A small image VQ-VAE, trained from scratch: batches of 128.
Rows from block 4 of the encoder of a small image VQ-VAE, named by matrix and row number. Rows with one number belong to one neuron. Each number is 128 + 32 x the weight over its row's rms, rounded and kept within 0 to 255. All counts start at 0. After the name is the row's rms in percent of the matrix's.
After each neuron's rows are labels from the 100 images, of 14976, where the neuron reaches its highest value: "place" is the part of the image that holds the peak; "strongest on" is what is common among them. Only what is clearly more common there than usual is listed. The data: drawn small creatures on textured ground.
# fc1: MLP up (encoder.blocks.4.mlp.fc1.weight, 256x128), inputs 0-127
# fc2: MLP down (encoder.blocks.4.mlp.fc2.weight, 128x256, transposed), outputs 0-127

fc1.66 087 [142 115 157 112 121 126  53 153 151 111 135  79 160 168 129  95 161  76 108 208 112 127  87 102 127 129 117 125  99 119 167 138 107 141 124  84 130 144  94 131 130 110 143 127 106 179  76  97 150 193 180 141 164 113 127 109 131 183 151 218 103 119 134 156 165 126 154 116  76  71 116 108  67  88 116 148 159 154 109 124  86 124 156 113 104 136  93 100 113 136 135 165  96 149 125 155 113 144  62 117 173  56 105 182 125 187 109 116 125 120 139 112 174 125  73  99 119 137 117 154 211 117 107  86 153 173 136  90]
fc2.66 082 [152 165 125 162 208 136 108 166 140 132 192 118 151 125 118 158 114 159  64 147 137 133 126 175 148 110 126 106 129 110  93 152 186  98 107  88 169  88  86 160 106  98 146  84 112 113 128 123 168 137 109 111  91 106 150 135 126 190 144 131 127 123 164 150  76 137 175 151 171  88 118 137 231 157 105 157 128  84  86 101 140  77  95 186 108 126 135 133  53 185  90 149 118 139 167  98 143 135 186 136 120  79 135 163  73 119 101 106  82  71 102 115 112 164 137 151 164 107 119 186 120 137 141 120 136 123 141 173]
place: centre; middle left
strongest on: grey

fc1.94 104 [ 91 180 121 125 160 172 103  73 132 109 109 119 146  96 104 138 160 162 124 122 174 191 154 162 124  54 138  98 116 107 103 141 135 108 172 130 150 159 126 150  76 187 141 141 126 145 146  66 138  95 132 151 133  65 208 128 120 111 124 153 115 149 113 127 114 113 122 137 110 139 189  85 111 150 132 183 124 148 146  25 145  91  96 132 137 133 115 185 101  64 137 118 107 178 107 115 147 105 117 102 162 137 131 122 159 128 107 130 139 102 145  95 205  62 133 205 132 144 103 118 149 185 153 133  63 107 157 117]
fc2.94 100 [145 132 181 185 129 161 143 103  85 123 124  82 119 172 123 118 169 127  91 111 142 104 137 129 151 123 127  98 164 171 128 124 158 118  65  84 162 200 114 168 164 146 176 132 128 106 115 105 138 126 124 150 179 108  74 184 183 139 152 118 143 129 117 136 155 153 115 137 118 192 136 188  75 142 150 184 100 129 160 102 129  78 112 122  97 149 122 137 119 197 142 189 173 113 123 147  80 180 122 132 164  92  84 116 106 100 151 147  82 113 113 120 142 152 120  27  80 124  93 136 148 127 189 100  58 128 104 136]
place: bottom right; bottom centre
strongest on: white; pink

fc1.42 113 [ 28 150 124 116 138 221 138 168 158 147 168 130 120 161 162 137 124 135 147  85  72  88 121 166 115 158  99 105 157 166 116 146 145 100 117 137 128 132 140 116 181 174 135 161 181 112 133 140 101 127 159 121 167 146 151 158 112 137 125 134 137 136 148 102  84 134 180  66 133 181 131 201 172 139 167  85  97 118 168 101 122 114 126 140  77 122 126 124 100 125 112  80  84 119 139 165 142 122 116  91 224  69 192 155 133 138 126 141 131 118 110  44 108 132 106  95 130  96 126 157 102 126 113 192 113 125  98 159]
fc2.42 102 [120 134 115 150 108  82  94 171 107 176  41 123 107  94 139 152  88 146 124 127 128 139 133 141  86 168 110  90 112 145 158 116 127  95  92 112  69 171 132 162 145 155 128 115 120 174 160 133 130 132 161  60 172  65 136 164 132 112 100 126 159 122 117 116  98 107  71 120 105  99 109 124 170 124 200 148 163 150 109 171 101 135 135 139  80 159 163 106 136 121 123 112 138 119 152 116 132 134  42 138  32 132 166  99 173 174  67  73 134 118 135 104 194  93 146 152 141 150 116  82  87 154 133 189 103 100 157 156]
place: centre
strongest on: jellyfish; large

fc1.240 099 [177 134 104 141  99 139 136 107 100 105 135  90 161 172 106 138  97 151  68 100 113 113 130 163 200 166 108 169 170 105 136  77 122 116 102 130 136  68  87 116 157 115 122 168 127 111 157  75 124 103 142 142 135 140 118 172 129 132 180 148 152 136 134 105  60  18 115 161 209 168 190 135 124  95 112  89 127 120 114 132 134  60 186 123 141  78 129 164 149 150 179 140 119 128 131 145 149 203  74  82 159 111 163 156 123 126 190  98 103 123 116 121 144 164 104 113 106 170 111 144 155 128 107 108 166 131 113 100]
fc2.240 105 [186  58 109 142 115 105 166  68 174 112  68 140 135 132  94 102 145 162 128 110 134 126 158  98 126 151 106 134  79 201 179 119 148 100 102 132 108 148 143 120 143 160 180  93 108 175  90 116  95 144  99 112 102 140  58 113  78 158 135 131 168 113 127 101 167 168 152 143 161 131 135 116 106 109 152  84 129 200 130 163  67 137 164 134 132 130 139 113 106 141 117 125  60 137 117 172  57 194 134 101 105 138 160 133 141 135 157  97 137 129 157 111 202 176 133 140  95 120  93 177 166 141 153 162 211 113 121 145]
place: middle left
strongest on: yellow; white

fc1.245 070 [ 73 162 124 115  93 163 141 142 156 198 152  92 110  87  44 110 148 118 123  86 121 153 126 167 160 141 137 135 184 145  94 118 149 101 158 107 119  96 123 123 106  85 150 101  85 119 168 115 119 134 158 187 174  99 175 187  86 143 118 106 188 129 128  94 136 136 153  80 107  97 128 113 172  74 120 146 123 138 227 152  89  49  92 122 116 151 144  94 107 117 151  86 102  83 138 155  55 100  85 156  78 143 123 106 128 146 168 145 122 116 137 140  91 143 121 105 167 171  87 137 160 149 100  98 149 156 155 130]
fc2.245 065 [ 75 104 150 155  95 101 129 146 102 153 104 130 112 142 186 122  38 156 125  68 100 101 121 104 106  96  79 158 134 112 136  93 105 143 123  92 132 157 118 110 100 141 140 136 136 129 153 154 149 119  71  99 162  66 162 123 156 103 106 152 181 130 108 116 115 142 107 145  83 126 165 185  93 128 106 142 169  84  95  99 151  94 148 184  34 182 115 151  87 171  97  93 157  90 182 165 134 159 141  91 176 145 162 137 118 143 114 147 127 157 193 118 138 178 110 122 162 139 149 169 104 180  98  84 140 174 154  84]
place: bottom right; bottom centre
strongest on: white; yellow; starfish

fc1.224 102 [123 188 130 123 173 129 116 114 130 114  52 137 105 135 136 170  77  68  46 151 160 129 150 165 179 155 119 201 159 123 130 156 155 112  38 131 149 106 120  88  67 124 124 144 152  79 184  76  92 146 147 129 101 154 146 114 116 123 156 128 161 117 133 112  94  77 126 175 192  83 157 116 145 132 158  59 149 128 119 114 126 116 135 115 135  97 116  56 138 133 147 112 109 143 105 145 161 178 151  99 133 115 100 166  74 129 191 110 113 134 116 155 124 161 120 132 115 156 125  86 110  80 129  91 179 158 182 108]
fc2.224 103 [150 109 124 105 171 128 120 114 150 123  92 218 150 111 115 151 149 112 120 119 134  63  96 123  98 160 133 144 175 145 168  62 121 126  62 107 112 124 136 103 131 118 122 120 108 169  83 136 107 140 139 143 109 151   3  54 100 143 184 135 121 117 146 126 180 116 171 186 177  93 101 110 138 154 165  90 102 120 139 131 140 152 122 146 101 180 108 173 107 138 102 101 166 100 132 120 102 139 153 112 100 100 174  69 119 125 136 150  88 122  97 123 137  83 140 163  90 116 188  96 121 110  81 138 186 150 199 140]
place: middle left
strongest on: white; butterfly

fc1.69 101 [153 185 169 159 154  46 123  89 154 149 116 131 109 142 179  93  86 179 104 105  38 113 144 143 125 135 119 144 100 123 204 138 158 132  83 115 122 180 183 155 131 138 178  93 119 163 151 163 110 132 117 164 163 166 118 128 211 128 109 110 165 127 108 136  78 109  67 116 196 109 146  97 115 125 153 110 130 105 137 128 128  96 143 154 145 173 146 139 121  81 110 111  74 108 131 124 139  83 138 123  96 128 118  51 151 143 179  64 115 212 119 150 145 126  92 149 100 150 106 138 131 127 126 121 138  85 110  90]
fc2.69 095 [ 66 151 114 141  78  99  95 139 142  80 121 151 116 121 158 123  93 110 121 127 107 174 134 149 126  84 111 181  65  95 101 220 105 151 123 119 164 132 138  96 156 141 124 153 131 186 117 126 139 125 141 160 136 176 163 164 132 118 130 130 119 127 104 117 120 136 135  67 130 118 147 100 203 133 196 170 136 118 170 113 123 115  89 117 122 128  74 138 137 147 148 126 110  99 156 133 109 107 177 144 116 139 196  86 180 115  34  59 213 120 124 128 102 101 133 126 182 113 155  80  37 130 126 137 146 147 104 115]
place: centre
strongest on: large; green

fc1.213 085 [160 157 126  34 140  94  86 129  91  95 121 169 185 200 146 121  75 111 187 127  92 123 142 137 100 127  84 126 130 117 190 135 169 177 110 138 161 125 112  71 152 126 130 155 143 103 117 160  62  96 107  96 126 118 124  99 159  54 135  90  89 177  97 125  80 129 112 153 126  88 134 138  88 156 107 176  77 133  97 119  55  95 154  63 139 101 148 160 143 120 168 125 169 159 166 138 128 146 165 114 129 124 123 123 103  62 118 109 156 112  57 131 184 140 124 163 104 133 129 118 103 164 109 108 106 156 110 113]
fc2.213 083 [124 185 108  58 123 128 147 124 147 126  88 109  86 128 136 178 127 135 203 173  86 100 184 161  96 188  99 116  82 140 126 154 113 207 164 148  75 136 148 123 105 130 141 147 139 176 151 100  88 125 140 175 123 122  98 149  87  72  94  86 100 153 155  90 146  90 120 132 109  75  98 111 135 138 115 147 226 135 108 109 118 101  91 129 113 129  79 154 139  66 109 118  95 149 120  97  95 193 172 154 138 119 111 140 128 183 139 154 108  87  71 202 127 133 175 119 121 167 145 153 101 128 148 137 104 129 132 127]
place: middle left
strongest on: plain

fc1.167 101 [158 133 110 154 166 157 136 124  73 112 112  74 131 117 100 108 134 140 192 130 174  61 134 155 137 118 156 206  85 127  73  80 132 145 205 163 138 137 140 150 136 131  83 122 111 150  95 141 175 144  69 158 147 118 161 105 117 104 158 137  96 108 139 142 155 141 116  52  86 158  85 133 122 139 112 176 102 181  88 169  97 143 129 153 143 118 118 207 148  93 145 107 150 153 156 136 147 117  84 108 122 101 114 118 202 101  73  92 163  90 110 109 104 169 146 189 106 107 110 148 102 168 105 189 115 133  90 101]
fc2.167 087 [ 83 117  94  90 212 128  35 143 143 124 154 231 131 100 132 112 174  76 131 152 113 140 147 164 131 162 159 114 145 154 133 122  76 116  38 153 131 206 120 140 116 125  87 123 123 123  84 126 115 124 148 154 146 159  42  97 147 137 115 129 154 139 112 155 130 108  58 102 171 148 118 181 137 142  70  95 104 125 138 106 120 133 141 126 134 122  92 118 121 113 148 135 120 119 135 159 107 131 126 137  85 105  98  57 130  86 147 119 122 130  75  88 122 199 119 188 140 109 158  96 112 116 103 125 109 141 178 105]
place: centre; bottom centre
strongest on: jellyfish; crab

fc1.208 126 [140  97  62 127 169 222  97 124 102 155 117 128 171  79 128 139 126 123  60 157 218 129 116 128 154 125 134  69 102  76 119  91 104 127 128 128 131  99  79 198 126 101 122 131  94 174 101  85 130 132 151  80  82 145 141 104  71 132 145 177 118 148 130 125  47 108 101 117 101 143 123 138 118 142 103 100 129 101  73 102  29 137 130 137 166  93 136 182 127 112 115 139 137 132 115 136 147 109 104  92 114  86 194 164 133 136 174 116  97 157 125  95  53 145 131 164 108 119 126 103 144 124 138 127 102  96 112 146]
fc2.208 108 [203 124 161 109 111  99 140 169  93 112 148 162 116 164 115 122 146  96 189 142 162 115 153 142 133 153 142 143 137 169  97  82 115 146 145  90 166 143  95 153 123 159 121 138 130  58 123  86 115 127  63 128 101 124 115  52 136 138 116 109 193 129 175 118  99  99 140 100 184 123  87 112  90 121 179 105 187 111 166 128 182 104 209 143 170 148  98 126 128 105 116 115 128 113  91 144 164  79 126 170 115 105 196 123 148  99 139  43 117 171 127 126 158 157 123 103 104 126 157 158 178 162 135 119 200 177 129 145]
place: middle left; top left
strongest on: butterfly; green; teal

fc1.254 114 [130 171 157 191 156 127 147 139 141 166  93 133 128  99 120 159 130 130 129  76  92 139 168 135 142 118  90 144 151  69 174 105 170 106 141 175 160 205 121 165  96 130 120  72 113 138 193  93 106  48 102 193 127 174 111 100 127 134 168  95 154  87 207  27 137 107 140  85  92 146 111 145 139 154 156 157 102  87 112 111 151 129 146 153  96 130 165 120 123 114  95 100  96 124  88 122  55  93 110  99 150  94 171 129 124 109  68 121 132 149 127 158 103 155 154 112 114 132  86  93 156  92  99 116 114 112 117 136]
fc2.254 117 [168  76 136 148 121 132 101 155 105 130 180 148 121 157 159 144 131 181  99 121 162  78 155 142 130 130 127  86 103 221 135 112 115 127 122 118 162 110 133 113 156 126  88  88 125 104 143 162 119 119 141 163 192 154 121 149  87 148 126  98 151 137 114 128  96 134 111 111  92 144 135 100 192  96 210 149 120 156 204  99 100 151 128 124 184 196 154 110 118 103 134  99 120 101  99 152 119  99 118 135 165 121 190 166 134 116 142  27 182  93 149  96 220 157 126 157 119 134 108  65 149 114 175 149 152 111 151 126]
place: centre
strongest on: yellow; green; butterfly

fc1.251 095 [ 65  82 117 158 114 118 129 139 129  83  62 160 117 147 118  91  89 127 117 121 126 149 145  93 128 111  79 169 122  91 131 178  94 150 168 130 209 111 149 125 136 138 137 176  85 164 131 115 112 120  62 156 116 112 149 129  96  91 145 119  85 137 106 131  94  80  85  96 176 177 144 119 161 119 159  76   4 154 161 131 149 141 172 153 119  57 193 155 115 109 165  94  90 139 149 109 128 126 117 102 118 136 106 150 143  81 155 154 157 172 136 157 127  87  97 139 142 127 149 164 110 176 149 154  88 155  84 117]
fc2.251 097 [104 102 188 141 144 179 135 140 126 126  91  60 133 105 140 172 134 147 121 128 100 158 152 126 106 123 128 146 143  83 144 153 126 118 140 103 144 116 171 148 112  99 108 102 113  89 177 106 134 120 132 115 179 179 170  58 116 135  90 138 142 126 151 123 170 120  98  64 114 169 150 143 199  99 127  84 126 170 132 139 110 120 109 133 132 219 141  99 224  44  70 101 132 114 134 105 132 123 141 100 162 132 129 124 111 142 170  97 152 109 128 130  49  82 116 123 195 141  80 134  91 171 178 141 164 148  74 132]
place: bottom centre
strongest on: blue

fc1.165 110 [124 149 150 116 164 144 101 139 134 120   0  76 110 120 135 185 160 115 148 132 119 126 143 122 132  75 150 148 135 157 128  97  87 124 166 143 154 143 103  86 129 221 176 154 172  96 173  82 158  82 152 138 150 111 183 165 157 114 154 152 124  97 123 116 191 117 105 130 145 144 163 134 165 167  99 150 115 137 111  88 162 107 110  96 146  89 137 172 132  58 116 162 125 155 103 128 143  82 145  95 110 123  90 133  99 166 122 159 183 121 119 113 133  70 117 167 131 100 116 153 121 156 148 183  86  90 140  67]
fc2.165 093 [119  25  92 205  85 154 150 117 133 150  95 143 135 131 112 110 185 142 117 117 142 118 152 109 167 144 102  48 125 128 153  85 115 143  77 104 122 143 118 169 169 160 147 147 134  84  82 134 107 127 132 149 174 121  56 134 130 135 117 136 164 132 121 118 161 129 151 185  88 144 138 144 136 121  75 174 144 146 110 114 146  80 118 151 147 145 138 145 109 184 100 135 165 141 136 124  98 137 154 142 114 141 144 139  94 127 128 142 107  94 121 128  67  82 120 151  85 151 185 137 204 159 157  97  20 117 210 136]
place: bottom right
strongest on: crab

fc1.124 108 [ 99 113 131 109 110 125  79 126  52 130 111 206 133 169 150 140 160 140  77 126 111 155 126  60 141 135 144 196 134  88 160 136 121 167  99 133 146  55  78 106 158 139 145 141 167 187 150 127 123 126 119 153 133 109  62  83 105 129 149 129 113  48  87 120 140 125 111 127 150 115 158 129 121 161  53 147 117 144 139 113 121  94  77 137 117 106 115 143 147 122 144 139 178 122 121 158 138 114 118  99 165 128  85 187 173 120 144 138 121  88 255  93 151 127 165  86  92 119 164 148 154 141 161 130 182 131 105 113]
fc2.124 091 [129  72 113  98 116 142 104 176 142  98 146 175 153 127 150 122 120 151 117 146 146  90 162 168 180 193 149 177 150 101 179 115 127 121 153 105 123 182 128  69 143  54 142 117 118 102  74 144 148 134 170 124 132 168 100 145  94 141 116 118 158 136 120 133 120  84  64 152 121 167  89 102 132 118 101  91 152  93 109 155 136 170  87  80 129 146 134 133 200 143 162 124 152 134 140 158 113  99 159 173 132 135 138  67 119 112 169 142 125 154 159 108 141 202 138 165 167 128 176  57 162 146 106  17 154 124 120 165]
place: middle left
strongest on: black

fc1.51 104 [166 125 154 145 125 127 132 102 131 112 185 142 144 119 114  92 105 111 118 144 102  60 135 140 140 163  98 200  67  78  78 115 122 128 177 126 138 132 124 119 127 120  63 131 110 108 136 120 143 118 173 151 103 134 126 107 124 122 202 137 108 105  91 127  72 133 136 150  72 138 151 138  88 122 155 100 142 198 116 159 147 140 171 138 103  94 112 107 228  64 130 109 110 154 146 138 119 116 166  99 114 122  89 203 135 133 142  93 140 147 150 180  79 158 150 213 107 130 111 127  82 117  90 192 156 139  49 130]
fc2.51 096 [154  45 114 153 137 160  91 102 155 141 109 176 106 120 114  86 205 140 118 128 142 116  99 105 149 153 134 125 111 115 128 133 185 128 100 148  97 148 108 148 169  89  92 114 141 135  78 135  98 119  83 149 149 114  90 137 139 150 205 130  78 140 132 131 139 121 154 157 207 101 125 123 128 124  31 105 187 103 126 134 124 129 122 112 151 150 144 151 117 144 115 119 120 146 128 173 152 100 122 101  33 105 117 165 187 137 158 189 136 140 130  64 113 152  94  89 156 138 203 119 179 109 162 130  73  91 180 133]
place: middle left; centre
strongest on: jellyfish

fc1.244 083 [ 87 162 130 126 173 159 138 113 160 123 169  92 173 129 177 168  88 141  96 182 126 108 130 159 142 122 226 168 139 158 146  95 107 125 105  80  77 185 107 161 107 120 140 132 180 120 141 120  94 104 117 103 137 131 104 118 126  92 124 116 167 144 126  88  94 146 118 167 133 141 139  91  99 203 127  92 118 103 104 152 133 173 186  81 194 116 110 117 128  60 114 139 150 179 120 105 202 132 132 105 120 112 100 183 143 135 120 121 165 121  97 118 116  75 115 149  89 112 210 107 103  95 140  54  90 142 109 155]
fc2.244 079 [101 131 121 129 125 108 124 142 170  97 171  98 150  90 102 133 108 115 119 113 112 199 130 150 161 192 106 156 121 132 141 208 138  99 117 125 210  57 142 105 154 137 144 129 109 112 109 200 139 139 173 108 154 130  81 131  88 160 152 118 114 118 104 143  98 127 134 139 187  98  90 125 173 116  99 121 112 128  71 150 148 190  85  45 127 151  80 115 111 115 133 116 150 123 109 152 125 168 132 123  92 143 126 154 135 148 165 173  81 132  37 188 140 148 105 130  63 108 128 161  78 143  45 118 118 106 130 107]
place: middle right; centre
strongest on: large; purple

fc1.191 104 [137 150  90 133 131  76 138  66  95 122 145 155 160 181  81 187  99 178 132 110 171 119  97 134 100  84 137  83 156 139 125 122  51 101 102 143 166  72 148 135 159  86  24 117  97 116 106  96 126 130 123 107 142  99 112 190 178 128 150 133 131 115 144 139 154  53  91 118 117  69 116 125 170 145 186 148 109 195 119 120 147 135 106 112 110 150 118 178 110 115 135 137 133 150 116  90 136 131 102 129 138 115 187 126 145 166 167 120 113 168 171  76 118 110  84 178 144 146 202 135 161 122 111 130 111 136  83  88]
fc2.191 104 [116 128 218 134 147 131 148 151 124 104 170 110 113  11 173 131 119 145 131 120 127 199 112  99 141 130 123 108 164 111 147  87  86  84 214 112 132 108 127 182 129 126 110 109 112  95 182 107 160 138 138  89 188 179  96  98 112 128 110 127 126 130 144  98 147 139 127 100  96 110 157  95 139 116 137 110 143 223 136 152 103 161 112 138 119 102  86 120 138 135 131 125 134 157 129 161 155 155 140  98 139  90 109 158 201 141 165  98 112 137 130 143 151 139 108  95 164 136  77 160 125 154  92  88 146 103  19 124]
place: bottom centre
strongest on: spider

fc1.87 086 [141 112 108 162 137 135  76  95 103 117 121 123 113 181 112 122 100 173  81  69 131  95  73 185 156  97 107 122 116 163 155 151 104 104 146  72 134  82 119  90 133 112 102 178 121 112 189  94 228 135 202 112 133 143 151 131  97 149 159 255 121 116  82 125 162 106 113 118  90 143 112 119 128  73 108 144 157 125 181 137  91  80 118 125 137  98 122 126 119 111 128 170 133 127 161 171 116 122 108  82 109 140 130 139 132 140 164 153 108 117 133 108 140 132 159 106 139 121 115 128  24 108 145 126 151 140 142 179]
fc2.87 110 [156 102 161 141 107 101 132 132 121 121 149  93 149 155 122 167  89 146 173 181 141 108 146 179 150 149 194  74 129 183  94 133 157 123 120 154 109  81 120 147  85 146 121  89 103  60 151 109 170 149 161 172 203 108 141 113 110 163 166 112 128 119 119 115 133  76 191 128 133 111  80 131 189 159 176 125 165 125 195  98 105 158 149  92 160 131 123 132 117 128 153 161  91 190  83  98 119 128 120 161 124 109 180 102 120  90  85  73 196  99 111 120 170 138 153 112 134 103  95 148  72  73 145 153 161 125 135 182]
place: bottom centre
strongest on: large; red; butterfly

fc1.96 097 [109 176 157 149 119 136 137  47 118 140 117 135 105 171  83 103 131 111  86 140 159 123  86 100 102  93 117  80 106 177 181 193 147 148 135 129 126  87 131 125 113  58 124 131  98 192  97 131 115  73 118 180 143  57 105 114 139 121 126 119 140 105 161 109 101 101 163 157  88  75 111 103 187 108 150 167 125 142 132 131 138 135 125 135 128 189 133 146 127  92 138 114 137 122  98  71 134 208 128 112 115 133 155 108 183 152 136 196 113 184 127  86 177 138  93 136  98 134 143 128 217 136 121  83 152 101 114  66]
fc2.96 079 [144  90 113 174  78 170 123 111 126 134 222  78 109 101 130 151  45 169 165 149 134 121 151 199 116  87  91 113 163  84 154 160 148  89 224 133 136 136  92 159 125 121  40 149 141 112 158 113 123 114 139 135 174 114 125 149 125 135 130 116 142 138 107 125  87 110  98 144 128  76  98 141  74 133 197 148 131  95  97  94 177  43 116 175 105 114 132 117 106 137  90  96 176 103 137 152 141 134 150 167 162 122 129 156 203 134 163  74 131 111 126 123 121 137 117 115 153 147 116 138 138 147 110 129 139 103  80 134]
place: middle left
strongest on: jellyfish

fc1.28 101 [ 37 135 105 115 154 126  98 114  77 125  56  95 149 129  98 116  96 144 129 145 106 107 139 149 105  36 144 134  96 127 122 130 121 150 128 137 114 142 137 176  30  90 127 127 145 106 138 100 118  81 140 150 139  87 215 158 105 121 108 136  87 149 129 125 150 140 133 128  92 104 111 107 175 162 116 147 110 123 166  79 114  58 109 122 109 173 145 143 118  68 160 117  78 159 153 115 102  99 132 105 158  89 187  88  93 122 161  81 100 144 161  89 189  69 115 105 112 132 127 119  81 111 176 155 129 127 190 145]
fc2.28 091 [108 136 164 140 125 220 178 116  52 131 118  35 156 154 167 155 123 107  94 126 127 151 173  99 157 126 128 123 152 135 136 141 113 123 171  91 160 128 118 192  88 143 155 130 123  96 136 126 143 137 157 145 188 125 206 161 148 135 104 112 154 120 115 108 196 141  88 107  83 136 123 185 104 140 131 190 156  91 116 124 151  97 134 141 131 151  91 153 105 141 120 138 157 142 139  99  88 178 167 126  97 108  43 150 192 123 164 166  81 145  98 101 111 113 131  62  76 134 129 137 148 134 141 106  81 175 107 141]
place: bottom right
strongest on: crab; white

fc1.158 107 [ 63 195 106 121 173 141 108  87 132 127 127 117 164 181 218 135 154 135  91 153 123  95 125 130 120 129 103 126 104 190 142 120 118 154  99 149 155 114 145 131 162 124 203 147 105 166 164  38 110 101 114 156 127 149 118 146  66 121 160 141 158 132 123 122 107 125 148 137 106  87 150 193  88 162 120  85 126  85 155 117 104  99 145 114 137  86 112 120  22 120 132 123 155 136 118  74 134 192 149 128 158 104 115 116  96 119 145 141 160 108 108 154 152 146 125 158 204 152 137 128 126 103 116  98 217 160 156 152]
fc2.158 105 [122 108  77 117 116 151 120 168 168  98 121  88 147  54  75 122 184 136  87 128 131 104 170 139 227 141 124 157 145 127  63 172 127 135  76 126  99 138 104 128 157 154 204 121 129 142  54 160  93 120 155 171  92 138 102 113 119 135 122 135  87 136 152 117 167 153 148 184 143 151 137  74 120 112  59 121 129 149 191 123 152  74 114  77 132 146 165  93 105 138 151 135 130 143 103 135 122  65  99 116 137  95  99 172 101 147 137 155 156  91 144 140 194  85 108 116 115 135 181  93 115 139 172 165 105  84 146 119]
place: bottom right; top left
strongest on: jellyfish

fc1.194 116 [120 152  85 147 183  48 119 179  98 133 167  71 138  92 106 159  95 108 134 138 150  67 137 144 135 100 105 123 132  86 117 194 148 143 117  95 122 156 145 164 131 114 118 133 123 124  63 145 135 131 110  88 115 123 173 140 135 138 119 155 150 140 191  89 112 133 188 149 140  13 132 125  85 109 185 157  92 113 114  89 142 101 141 107 122 134 167 135 150 113 144 103  98 120 162 157 107 149 114  73  75  90 184 130  77 135  92 139 120 155 108 130 143 120 129 152  78 114 132 117 111  78 116 230 167 135 176 155]
fc2.194 107 [100 108 155 141  98 158  62 110  73  97  63 101 135 122  56  66 187 131  70 101 112 128 132 124 148 135 114 115 113 161  95 133  97 111  88 138  99 172 153 151 133 123 178  98 123 109 125 161 100 127 133 151 129 178 139 141 106 140 132 136  96 127 150 121 150 144  22 131 125 220 147  98  68  98  72 134  96 177 113 139 126 124 155 131 174 138 113 132 139 119 117 144  88 176 100 148 152 117  87 138 168 105 114 115  76 125 152 112 123 113 122 133 145 117 127  78 164 136  95 113 159 133 153 227 105 137  46 137]
place: centre; middle right
strongest on: jellyfish

fc1.152 092 [184 155 140 148 118 117  79 125 150  76 115 162 134 146 168 158 170 133 181 179 164 154 141  89 117 109 176  87  65 115  49 137 139  54  56 142 122 135 142 112 162 149  78 122 114 127 118  98 165 112 110  60 131 133  48 145 154 113 126 138 147 153 149 158  96 144  98 113 185 154 151  68 100 132 110 124 126 122 132 143 146 211 147 123 134 128 137 108 155  93  85 126 108 137 188  98 147 136 125 103 199  94  72 104 135 155 104 147 154 137 114 161 123  83 104 138 162  75 147  74  94 128 126 105 115 149 160 153]
fc2.152 081 [115  90 130  87  84 154 101 162 125  90 112 169 137 114 106 146 154 119 103 158 116 124 150 146 125  87 143  98  93 119 113 127 120  41  86 110 174 100 110 123 116 149 125 135 132 100 128 153  97 122 137 155 134 153 131 103 110 159 166  86  63 138 140 127 160  88 128  77 121 124 121  92 148 130  62  31  93 121  88 140 116 109 112 102 169 140  98 111 130  94  96  77  88 149  77 177 140 172  78 127  97 115 147 135 114 105 216 164 162  78  93 107  90 160 110 187  47 140  74  64  95 118 146 147 123 132 139 108]
place: middle right; bottom right
strongest on: spider; crab

fc1.199 095 [111  99 123  91 137 160 106  63 118  95 157 136 116 127  75 147 181 195 115 165  83 125 159 135 149 132  59 129  85  80  94 110  64 202 210 158 139 149  52  99 132  92 127 115 137 132  93 103 155  85 116 122 108 118 115 166  42 106 144 150 121 140 121 144 158 100 134  90 112  75 141 118 125 143 112  84 114  90 120  97 137 149  96 149 173 133 107 156 131 149 138 191 118 124 149 185 133 124 195 123 127 134 129 147 120 108 118 161  90 132  74 113 126  92 153  91 157 133  81 194 132 186 129 143 151 168 120 118]
fc2.199 103 [118 149 118 133  50  95 231  80 101 120 200 110 125 116 124 136 154 141 103 135 179 116 115 126 102  63 163 109 138 138 109  74 125 114 109 147 102  73  86 127  64 176 116 138 132 115 174 163 134 120  93 153 121  50  94 142 166 132 192 128  89 134 159 125 102 129 205 152 132 147 165 141 218 137 129 123 100 145 163 112 126 118 166 135 118 129 181 133  58 199 124 142 130 148 130 148 137 166 123  88 131 116 107 142  99 113 122 121 114 104 137 121 122  67  83 119  94 114 118 131 116  82 143 163  92 101 148 111]
place: bottom centre
strongest on: red